Weights of a small image captioner.
Model: 40-pixel images, encoder layers 6, encoder width 192, decoder activation relu.
Training: muon at rate 0.01, 40000 steps, batches of 64.
Data: trained on simulated grey scan slices of phantoms with and without marks, 10.4 epochs.
Rows from block 2 of the image encoder of a small image captioner, named by matrix and row number. Rows with one number belong to one neuron. Each number is 128 + 24 x the weight over its row's rms, rounded and kept within 0 to 255. All counts start at 0. Numbers have three digits each.
After each neuron's rows are labels from the 100 images, of 14976, where the neuron reaches its highest value: "patch colour" is the nearest of a few named colours to the mean colour under the peak; "responds to" is what is common among them. Only what is clearly more common there than usual is listed. The data: simulated grey scan slices of phantoms with and without marks.
# fc1: MLP up (encoder.blocks.2.mlp.fc1.weight, 768x192), inputs 64-127
# fc2: MLP down (encoder.blocks.2.mlp.fc2.weight, 192x768, transposed), outputs 64-127

fc1.432:140161104128127124181149125132161116164171115129116145131130100156100146120136089109151126144124154124114082137110173092150142109135151111132138094137126137115159120122130117128131102115126123
fc2.432:128164119166100118163139115121135112122152129150103160171136111138145120138128155115149158138104095114103119146135108093158116126126121111151076142153147154140106106134127105143136111169109083
patch colour: grey
responds to: chest; low contrast

fc1.11:118141099090160065155128150169108127109130167134123144177161080106095114120118090177138144125135102134121119143158108124134156123141116139112094146097147123158123094120102135134159153128124154
fc2.11:120131138102113115138116136144123143109114177114162127133134162128131104125140099162107116133099131115123111155100135116135164124113124139091104147117193137108156141139078079128144134127200118
patch colour: grey
responds to: limb; low contrast

fc1.728:147130137125161074131111119172118117107117107128116143147155153121110104097089161095113142129143153109128127107126116095096110127134126153093155125093124130127080162165082182149130141118113154
fc2.728:132115147122147152116128144134153137132092111103133082156128108095096089100102105148124100149116097169125117093112152110110139108138115185106148149128128134190114122143121130090123172122136170
patch colour: grey
responds to: head; low contrast

fc1.375:162079136169103102136099134120142139151076138092110193115138106116120152115093107127101112097133143180123149077133139109122134132152119158118109166110129165090137138100098084124129105118114132
fc2.375:152128132181117153163145119117180122156087171112134088127112106157135137107111161106192157159123146131127123150124147135118109132155140137095095091196128090140156105127115129106100162120130160
patch colour: grey
responds to: head; several spots

fc1.428:106119167158108095132150122093112116129116129071135088155119118114160138124116144089098119138171103129101134109109158127149145185170119085093088118111164154133127121104133105151136111166126107
fc2.428:132114107115149125157129121163193108118142138111111135124119061130109137124154128112108136165144171117134113115162147139180121161134122156145110147148159134142107158185163146126168136149145170
patch colour: grey
responds to: chest

fc1.673:118128158165102117082077144153105144093141112145160103116117168158101125132139103180120154132155124122116130151158100121123121116112120114101153133093132136158132155122040129112088106134103141
fc2.673:167099165157118163151096134162145099094129081140132091097150197137132126156144149142131123092126112116143124125164158086123134122148136112148143164136088157140136146133126111112105106128114199
patch colour: black
responds to: low contrast; noisy; streaks

fc1.272:142103131104131133118159118136144166158113178119108102131107089139127104138130079145144134137116154134099061152142103077146170152127201103133131137120143087152099115123156114126162111108079135
fc2.272:137133138129113102109131154117128130137150140091147150134143161099154143118137081152146173130148126108138165153148120113137128146081158106097161132148146129116112155156128126109130115142162119
patch colour: grey
responds to: limb; noisy; low contrast

fc1.8:126131116139131144126144139109120060153080145093152109149121126114146146143119102131099147151148101060146161114083167112137087126117135176104128128125154112143158120147099154129131156137129167
fc2.8:138157126151144098111119089101163157142109165114105112130172111123139120112126122114111128124093131144123094102126180123145129106158132145090163136154141112140161119121136107103106148134114116
patch colour: grey
responds to: head; bright spot

fc1.67:114175136123145136133140118130155127093091135101100125152143152103111090134162116167129127129100149137151120141152166095122094108125183158136079103125127077112126113150124099141131166135122135
fc2.67:127152106144130112133134083097112145132153122104173125135147163072131135114115122152122140116131115114160156123073135141112170091135120084110158135144104134074113107121087148121127152148187149
patch colour: grey
responds to: limb

fc1.205:127167146115163121174101140146160163128122116081129124141114137132168115149106106155116142166175136102144108103124119144121182125101128120128110147145110130147088122137131074150138102138119109
fc2.205:140098105165149121107121124135101114132106115154132074079146092139126136131147106170109140145099130124155105138122163118130151135162129124123140101137170187147087172182133167105136147108127168
patch colour: white
responds to: chest

fc1.670:129085128102138097096114112168150076164138137084134100118134127150134117144131194107141144146161136129115193133134133124160066137129130110108116097128150127145112090152147136110143202093131091
fc2.670:104118155125125095147156101114153163094137130145115148137097072152137136179134121106156144107125181123159116105119130090130125154116149146138148072177135144139117109152122136159101085139182137
patch colour: black
responds to: chest

fc1.214:116129104063121118128115160108111124099135128116117176143139121152137139100164111143142151117117159151121138130184134151206119093153123129096154137113136130151123104131133077108133166129114137
fc2.214:128185119145109103148105212145168174133147119160115148152109148110110127131139101152085135103138185106099152117116108098103127122143094137135133117121121110134101108161130179117117137140104127
patch colour: grey
responds to: ring

fc1.142:083127155107136126151156161159125110131111127108132118142144124157152119093128160133108138149101114110114121144130139168130101118139113142120132108089103168108128089077149137170154104155145114
fc2.142:169135122138139160149096131130124108119143107171156130160138084108136135182096140102124145102096092140117116152111178171108161146130109093141136177128125128165130138155116141088074137121134163
patch colour: grey
responds to: noisy; low contrast

fc1.406:102133115178083105126132095111140117105149126138187110155126146142114119100163142152159128158095090144145115138129114134115102137137104165141146131104138084115133117130133170109124131138135128
fc2.406:151103089121139132111129144133153131134142106147102131099137104146120120156111115091137103110102137133132122116135134149149147123167129152117154118154125139107118127111141172114098090087129138
patch colour: black
responds to: noisy; chest

fc1.344:104166131146140145112147165129148193176154113092147140116135134169128105106139139146140128145109158116112128120153166152130131120122120214095092165110157134151150136146151095117165159137106127
fc2.344:145123118166111080120088144162135089110123148149084120155125122150139090071130112111096161088101079129147129135149113098131142137168124130143131122112128147144106097107124115156142068191106110
patch colour: grey
responds to: several spots; limb

fc1.180:159100119111150104097133118104132100143083122117105132095162102099121112115103152148139153119143127099161137146137124109127126116157146095143129149115125149150147159118106117133130136118088186
fc2.180:085140146126141176145149108083118142106111097114175140135126135165143082086103159100145122117112137098076144153163144152148129147093124188140125094118123114131117151124125106083182129115137105
patch colour: black
responds to: chest

fc1.562:156100125114140076098095105179097160156134115074095131102124102119136099157097136108123137103102103111123146144147137154164091146087151157151104116133162136163111141142141128136151099147146129
fc2.562:121132154150094097093137171114135153121077125110138117164142127160122115098144135156114127135153140107087156097102146116162128099172113140153205137094137126094129119116101153117217154083130158
patch colour: grey
responds to: dark spot; belly

fc1.103:132082146109097113120066087142122085128153095133192106149079147112110149129183154136169109128155106142111113123125140162117135140138151115125127129135121105124112136121172115111123140144116152
fc2.103:130143095116117139125116128143082141157109088107141096155117102127142133124150102168101081176126130150107138108156097119114168110107098146187096121082180111103125128130115108139151113171152074
patch colour: grey
responds to: chest

fc1.354:144155165108134118098129165117119176129142140124132154108132097161141153118113109141133135079103169085132123110151116117182094116125100128067102105106114119153134157152138103113144101155113148
fc2.354:093155135142114073129129179101110219145158127130079159146113146142066119107152081093124132124147111151085131121106139143131100108122099150151178107150169150134099109144140135124098174150121151
patch colour: grey
responds to: dark spot

fc1.717:105087214177136151125117141112147133129140106114095166125141118140161138165134129130128196120155153162097171157142080119127154130145134093108101132128111120165124106133118103127129140123094146
fc2.717:159128131118088140110098123100111131118093110118153111156099100128110164133153132137101129152108104170126134081116105102068092119136136062139103130105140172128166120131127159102176175119183132
patch colour: grey
responds to: streaks; low contrast

fc1.489:164121112172156155116086119102110140071110109128124134113140144133129107100077094156113124112134135128148145141148116114132118180158203135098155137119143123183143140135122085112096117157155162
fc2.489:103097166105126136156100138128137109108112095119112125112108208125122096120143146165119123123140125064122113126139156115114120159099145147116109160102122093120151137122122116092122117089134182
patch colour: black
responds to: low contrast; noisy

fc1.147:114105158104165186130148100117120094144090145179143138146142107155121113125099115078145117133121127158118118145133170135135109109111105154102076109120122105082080136150160098113093087133120134
fc2.147:134138127138138111143112176102092132126151131112109052126144129151152102149145108168104139129114118074135155130157115119107117137098164073090118136165133147127102125125113140134080129135158131
patch colour: grey
responds to: chest

fc1.729:091144135148140115108156127130137135138119145109095097112129140128119130123131129106135101139101161140082138124134164142162171116117137129173091109139111183076115103117120106155135131097106133
fc2.729:155072142131170128142155154106170109146136162122107130135100120113104136153114099126096116170133135142120141093179167127123142147118096125168128105108153152143115113157163130110163116141112116
patch colour: white
responds to: chest

fc1.271:132123136106116084160155133122165111132127134088117151123088083115097106163131165115172131151137139092176143073155122164134131129135141136132090120153102123142124130109134115136110140075122131
fc2.271:112130106150123150152164116159138145156088140137123096131110046143144109139095137133159116164087115136102142134119150085153103077123111100139125142126120135132179120108136136137160110161120090
patch colour: black
responds to: chest

fc1.124:128082146073176128158111144161182122156111132160091082116122093135175134105112149146152134111091099148124108120136132122157167140094139141115178152114146208133112107156156152160135129141097105
fc2.124:109168119150125098131105125111140106141161114044144139134112116116115146139129100144102127138131154089091148102150077152115144160121116093093159088128141094144146115118098169134184129146122101
patch colour: grey
responds to: noisy; low contrast; chest

fc1.18:115130117129139147130120116128155126129131142107122092115143084185149100140135194129165161149103142122135131137152118155136150129063138108128122144126113136104141124186112117118102103149126113
fc2.18:068136138180140159117129134081167124108100150130101124130141111112098132185136141106158101169100101115076072159166121117173104103135127139127147112109114113111129132131138084140159128135140126
patch colour: black
responds to: chest

fc1.501:149088150098118091110141117082088149108091105177170162079165070156106113139127126124176139098119129165127118148082124141181113140154098122169107131160162139140132088131101112105126161112103136
fc2.501:097142157163120127113097178117118131160111130127102134132106143139131097145127167116101134156145116087156170130127169126115089093101135137148156084110151170175092161120112123072117102121137108
patch colour: grey
responds to: chest; low contrast; finding: ring

fc1.86:129162115191113148150162159113146151129081160103103140151130099110143101129131149112082107184131143183176147130110159068122113103128122171173141106129147140098146119113121088155116113113113167
fc2.86:144147114073137107135135133132127142144106132153074137097132137136092137147159135111148119134122116096112155126143147127181146114068099104152152135142093123147086106156139159101151087149110115
patch colour: white
responds to: chest

fc1.440:141149119081178119113151131118119160129119106166118090156111142102147088150081139185109127167144150117107169194134136122086143130133104155152131132112120087113156102139096094116105112140111125
fc2.440:106125114165088108092128102107118155095086154120142163120090121141120111109112112132129135137138134148157140155093114125109148131111138127084107115158123144146132129110105144135128125122128136
patch colour: grey
responds to: chest; low contrast

fc1.602:198133165129098161138096117150151096165117091139129122107127143142106101102102081142129122092095136123106190143109140108143106117138139115122116154100139139135134147129129102101135167119115111
fc2.602:131140138102135103105146134085159127126096132182107119123126084103133122163144135133109097110135198108124098131142140153112156152103099142156170108125166114153189136129120111092125149107122128
patch colour: grey
responds to: ring; belly

fc1.536:121084151130149137116145145157106144111140126092138145131111132138113120146117144150174154109137133137158112134129138139101159153141182120155154104100140151094125139125140084123117151136097125
fc2.536:145137126118117163139122097127116115124123121146090140128148100137137121142147128140135136109153108156153122086124128168135148100144106154125168108143142137085127170137094112117110135124119135
patch colour: white
responds to: belly

fc1.454:132149122094147125129146150129123153156117159105167127141106129134140134101112141141162136118088150165130109124150125121136158164140125151120101158085112156139088088107123094127144139150147144
fc2.454:123122132121102140096125114145121142164099133134145164132118131158109106154108085140177121166128130142101137148136158105130143106142131092119159112098119135132138185139134139112140149171183113
patch colour: white
responds to: limb

fc1.186:106115114129162127108127118137128116128131106119114099097147183164167133130122090115100140119106127144118146094142159133141178155141141065122115127128131112111113135095140118113119106086132152
fc2.186:146111135119110097156164126148121109099121120111148156136107105113124097155128089121143137058142186187124095150135086111140103175099146174106113114115125139116156126114112097078122130124125141
patch colour: black
responds to: head

fc1.183:152155103102167175093184129135108147127117120110111089138134141125117138102138106116130117097133102141119138085111080131147106134122130141136117104154143158128126136075143143121105179117160127
fc2.183:113119128158165146132115161174131132148068156119177149143112121149079133111143153140140095119095134149125140125115145129180157116162154148121143134126176118176162175120130119113146163150150146
patch colour: white
responds to: limb; ring

fc1.365:097115169125129146154148145104161138086127142155139125157135141100090156115103085183109101102103115128114148166131115171084076139089119134130136139117091153105152153143149118103150107148119132
fc2.365:146125139117165114152082117139122147101134114120148094166122113102141102129131140128156146135130088099137121100127122116079148125132115154117079139162187159142101126136106118116110150128104100
patch colour: grey
responds to: belly

fc1.60:147152170143129105088148140110124106146114183071140120168169159097154146148167141119160131166099140116107156134141125152132141090139120160134130122185114113080135138129115123134116110163099165
fc2.60:135121128121145150134184155158156134137104077146101108093102121091115109113136143135139173140086162121091123160095132108121165120138157171143155115135119118126176149145100132134130153127117098
patch colour: white
responds to: bright spot

fc1.19:133145141094158114139166112124140121164113154121152122151101169105142159172156127099116149145112069141141125132135160113087088088122126121144118122112074144161139142185126124147142148095138156
fc2.19:153133138099108135139145184133116125114074133134131119141126146169106131145136159108115093098153153122131126124100149143114150145152132135106145155181120135110117137084101097075142106147128131
patch colour: grey
responds to: several spots

fc1.477:141114152142123100101164168140175135074117076141123136145135111115132115139120109138118072124110137124143132111078129103154106089126160093109133161115133172136120170099141132125102103116116132
fc2.477:115126127112125125137157125117089137150153094107140116118147139153162120100124168133156096109150148130087132146147108112110148149123101141168154132120113137144093159160100091120188109112132089
patch colour: black
responds to: chest

fc1.598:154150110156142078102129129127176144167112183090121118103152154103112119159128110139124107121088134157156180079094127064131154169162153163136107127135149140136124162178113184161130162156117094
fc2.598:131107135161120143147160133134123121126161079160138140132094126100125099134158170122158131157134120105113128136124150128123153143124099146152142118118127133134137167130175136126164135090133132
patch colour: white
responds to: belly

fc1.97:168127149113113176092144136141156127113137097089109103135109196170134105098099111098126202139135118148100109128076117140161135135082147168130150085141137172180140141136151166134151128146137131
fc2.97:126075172154135143130121133147090087082110103152164087158132133097101104214121128133150138135118094137138133140120127087157158097110143138179144147156186112140185167122159128127112144124125132
patch colour: white
responds to: belly

fc1.534:075102112109168124063157113117117151109110141115151131136158126111123109095148152131113156142173087140104106111134081093145113125151123124113173135138128109136152113090139154100096132166149154
fc2.534:146170134121102158122114110143107125124119069098086102126130091140119136074128082138107166139114125106150158127135123102148146130118095173107146149141147124139123139120147129111132116123118103
patch colour: white
responds to: belly

fc1.311:113136105106110118160160090162126124111118126144142088142096153100147148126114093127134117134097118100124100121153130134166153169165138182148118125152138117184110155155118135111134169183120129
fc2.311:130108126143107065114162146129103115158076128102154096128104137125113113106139156137122106119130137150154137127104118091132083153118154110114117137126136205099120161140121091102114163135140129
patch colour: grey
responds to: limb; crack in bone

fc1.402:136119095139130134156136113125135115098104129106128159173101137117159142113107158080076142122114108110087147079137163132095097110115097132123074157125147097123125135121100124120146140126097084
fc2.402:191100144141110150125152112087144123138134148129102084154149145152125149100119129162138093158164190103121134159116128110130116153125145140121100115207145117143144124143152119120127145133115131
patch colour: grey
responds to: head; noisy

fc1.362:137151120082097163099127130126121139092172124134127118122115146123154147122121114162104108193144092124142109156055126077136122123160114144134117145101104122153134132138155135128100122148124159
fc2.362:081095151170130135176118112145170132133077137132095146129144121127127137124146084094123163115152134119128118108091138100129170166112132121190161139138155154116134174120106076109096178180155121
patch colour: white
responds to: chest

fc1.349:143157154163087114105159114112140148105131166135135117155148148126100136128158138131085159114105167129149105105088128125144159140133140143166148092116114113111116140112083125123104140110127068
fc2.349:095131173106110138107131146147142143146154138149114129125137123105131093145145141150077101134145125156133100122162132109124165113112120160107123110128130165144166115181127161148095098138118150
patch colour: white
responds to: chest

fc1.13:116130086146078141128116095062098177149122128131134162106083121153081104164114144119064141091157164130140124183115113150161181104111153108148139101139152155120126110114123102098120127135128086
fc2.13:153151128095113119136158157159148114101109123117127126157136106133131148130122097144109076107124079142130140091157094104133146087182115169116179128185179092107148128135134155140127105135127155
patch colour: white
responds to: limb

fc1.24:136142125127131139127103125103109142131106131137124122124155120135136111108117055126182130146142122116152118119140053106143148137108137092126146121084148148145140155108111122116146129133114114
fc2.24:164174106166103097138107149142081118083110151124155072141114142139141144123184094140176088114141122102142121147142095097140213107135115138140138115146127120153095114154114119128114128103162101
patch colour: grey; white
responds to: limb; low contrast; finding: bright spot

fc1.112:143170134147125141117133155133109093135136122143137102115110137167177102121128124152124179079133124141122134133091115117097155136118139108100137144082109159153150140119130165128154143106105119
fc2.112:153150122065130128140160126169140151123152132103127153111176130135151130101139135127145113144118104134109092148123153138126141123174172047151114151186128101150140137183140066111096152079178148
patch colour: grey
responds to: streaks; belly

fc1.622:086142069102181117108123125118210170062148137151118126115127111151147112117119128108167144134110129141140113127097111121150125152105119132099111111137162183151114170115136096152140134110159163
fc2.622:138123084178111112116111151112123110164118081151129096105129104113121141114099123135145153098150142093117154109088120128133079157140130140138134123110073106168095152161122073132075132104108072
patch colour: white
responds to: belly

fc1.184:111125122102115154124138123110134131124109124080110094164120131127125161139129096116119110123110113119129161121116125096106169123140147132180174117134125147118108113121121148131127123149102156
fc2.184:151116139109161142146102129108122137115119085125111132076112127109122118107120131135103082096116116085153136094134189118152177105104123193110130117150175135139113151130097106111098111110173125
patch colour: white
responds to: limb

fc1.35:129140135126150115164079190068146161105108123079098135118134108141078186101147136134120119124139151171164102170100172103117137107108165128127149129133146138125102134115089142117125167163107177
fc2.35:155125179122113141117129147110135133120111147197146143154130098107094151088130120153105112152109097111098166104103142129117153120173150183113089101151155076162110097138128097127151150130130099
patch colour: grey
responds to: limb

fc1.631:132094143109139134133131115132143144100147087146127085123098122124171096130140122137116148131117148188051109132104091118175072132105096117143114107102148156165113116141142115131158120155128111
fc2.631:117146127126152144131121137144099114110135144116116164125135128107116097102160142171174141136104122122136104086127129128169080122136109111101143125126119134122081106132126092131115074091096157
patch colour: grey
responds to: belly; low contrast

fc1.712:148089140077098128115111111158122147118113127074135146114120117093125134127110112118138133134141123150141180141097114102138168132141122139156168145108132155150136142127132135101098158165134159
fc2.712:145158144142129118139147139111094134106131135106129101134121074129125104155164116136081102127126111133145122124117133130123219126124087188111142109112133159151087115120068109097107141145152111
patch colour: white
responds to: limb

fc1.232:150170158100154120105104134139113151095085118094130119125181083104134148059161155128133127146111154132110128145105125151136089172153157122143118140144138123113127126131178113170110137136142171
fc2.232:079096148130158142119091134166157089172087151189145159146146136111104161114111107139152108107138117157075121094080135124143118098082150101144138087071122171156090103152098054136144144101097142
patch colour: white
responds to: belly

fc1.620:116167113152132100133134099111135095123101127154109106133132173096114102153123109133126131165117094128122086117071113141130143142082133136116174155181151102100107138084120086130172090166102153
fc2.620:135124134123114129136146137159111143157107103136117094136101126115147148136095163157103157127133132142128111140146128097131117118088151085150138111127142157142153140147138136112174155144142178
patch colour: white
responds to: limb

fc1.529:140110073089123092124145126102148109149156140064148105134171120131095107107155095159125075120154153134165114133152137113135101156151133109155116111095128143109152141122103149110133107105122143
fc2.529:108141144136102130143148127090110106105132128130108157163144124084142136133176145074142112114040132093162115145143098139080117109155168155108117132130137178174155146103133120118161120113108084
patch colour: grey
responds to: belly

fc1.764:116124123108131101137092101123128146119112175141121081172123120129144159134123121120141119164145142124104117092148084148171160119163111145147076111138093133123118121105180163145108154096089150
fc2.764:079167140151108158174140118106121138124123122098098133140154084129132162148118129127152167214106120128122134149142119144123139121137149102131123121105144170128110172114099148139136137180136102
patch colour: black
responds to: belly

fc1.40:092122104100134124120145153110122184146163149152147148099102098126139121123120154176123124139163114170143107157082120128176079157121104114096068133121134131155159162117104152139128143142147133
fc2.40:100100187117172138126107139152139115127093144130100157151178136138118087138132140111174127124134094144112100104081123130163145115137153152130130095096135171122131137170155061081089123161164130
patch colour: grey
responds to: low contrast; chest

fc1.401:147134103173115140126101104155190118101151110109144116120163140166150127079109116154117143131161102129161118206161170117125106146136141125133139100137140114123099123123096125165144128165132119
fc2.401:200083136100148107116134128114122122122117139131110111136135196109149092103124150129146135115109129141136089161146151100107139157159133117160157179112120123145152154091117114117123096140133173
patch colour: black
responds to: low contrast; noisy; streaks

fc1.192:137093157128105131092132103142121133103124142170139106074114144135121128142146116077149120168133142126109082133106144118120148110120087149093159140149138144128101166121144178097171137111138129
fc2.192:120111124195155120142140151137139100138164147111136140152141148124103141157132090124176105150125183127160099146191138134141104144152075125120166129157092137155118144144119076143122101160136134
patch colour: grey
responds to: head

fc1.708:148114166104149129133126101143161112147072185122093159139146131101083093111113139097138077141143139080148093113158148114117142129129119086137108102137133098154112132137103169122144122119109108
fc2.708:109082129111131159147139109128097125157116172196126090090109122124127096118082130093150108118110144159151081140157098110142095129102098179090112136097105129125145142112125090142141114156081109
patch colour: grey
responds to: limb; low contrast; finding: crack in bone

fc1.616:152145133154115139117128130151147111133112080140123161101146128155151123142142104141132131078119116129112151156136114091150109143135125104145121146110126112141136146118173137159110143158109121
fc2.616:104170120141118153120098141123149119115134072109136118124136209114138073125147138146127098131142150123102118116176111134128134104128151122125118129148107187125134114116123149132132101151127130
patch colour: black
responds to: belly; dark spot

fc1.77:122144113177122103116061100143132143082116090140124122129145173109181132122111096188092152128143120095132146146131143103124114121127110098107131144136143159159104146123075115117112114167117142
fc2.77:135129155176128141124080140137109105131102109123147096105153178125133110127116148167118150114128160104131120140148141084076110095153102113130122124125102138143133145111145133117144120139144156
patch colour: black
responds to: low contrast; noisy; streaks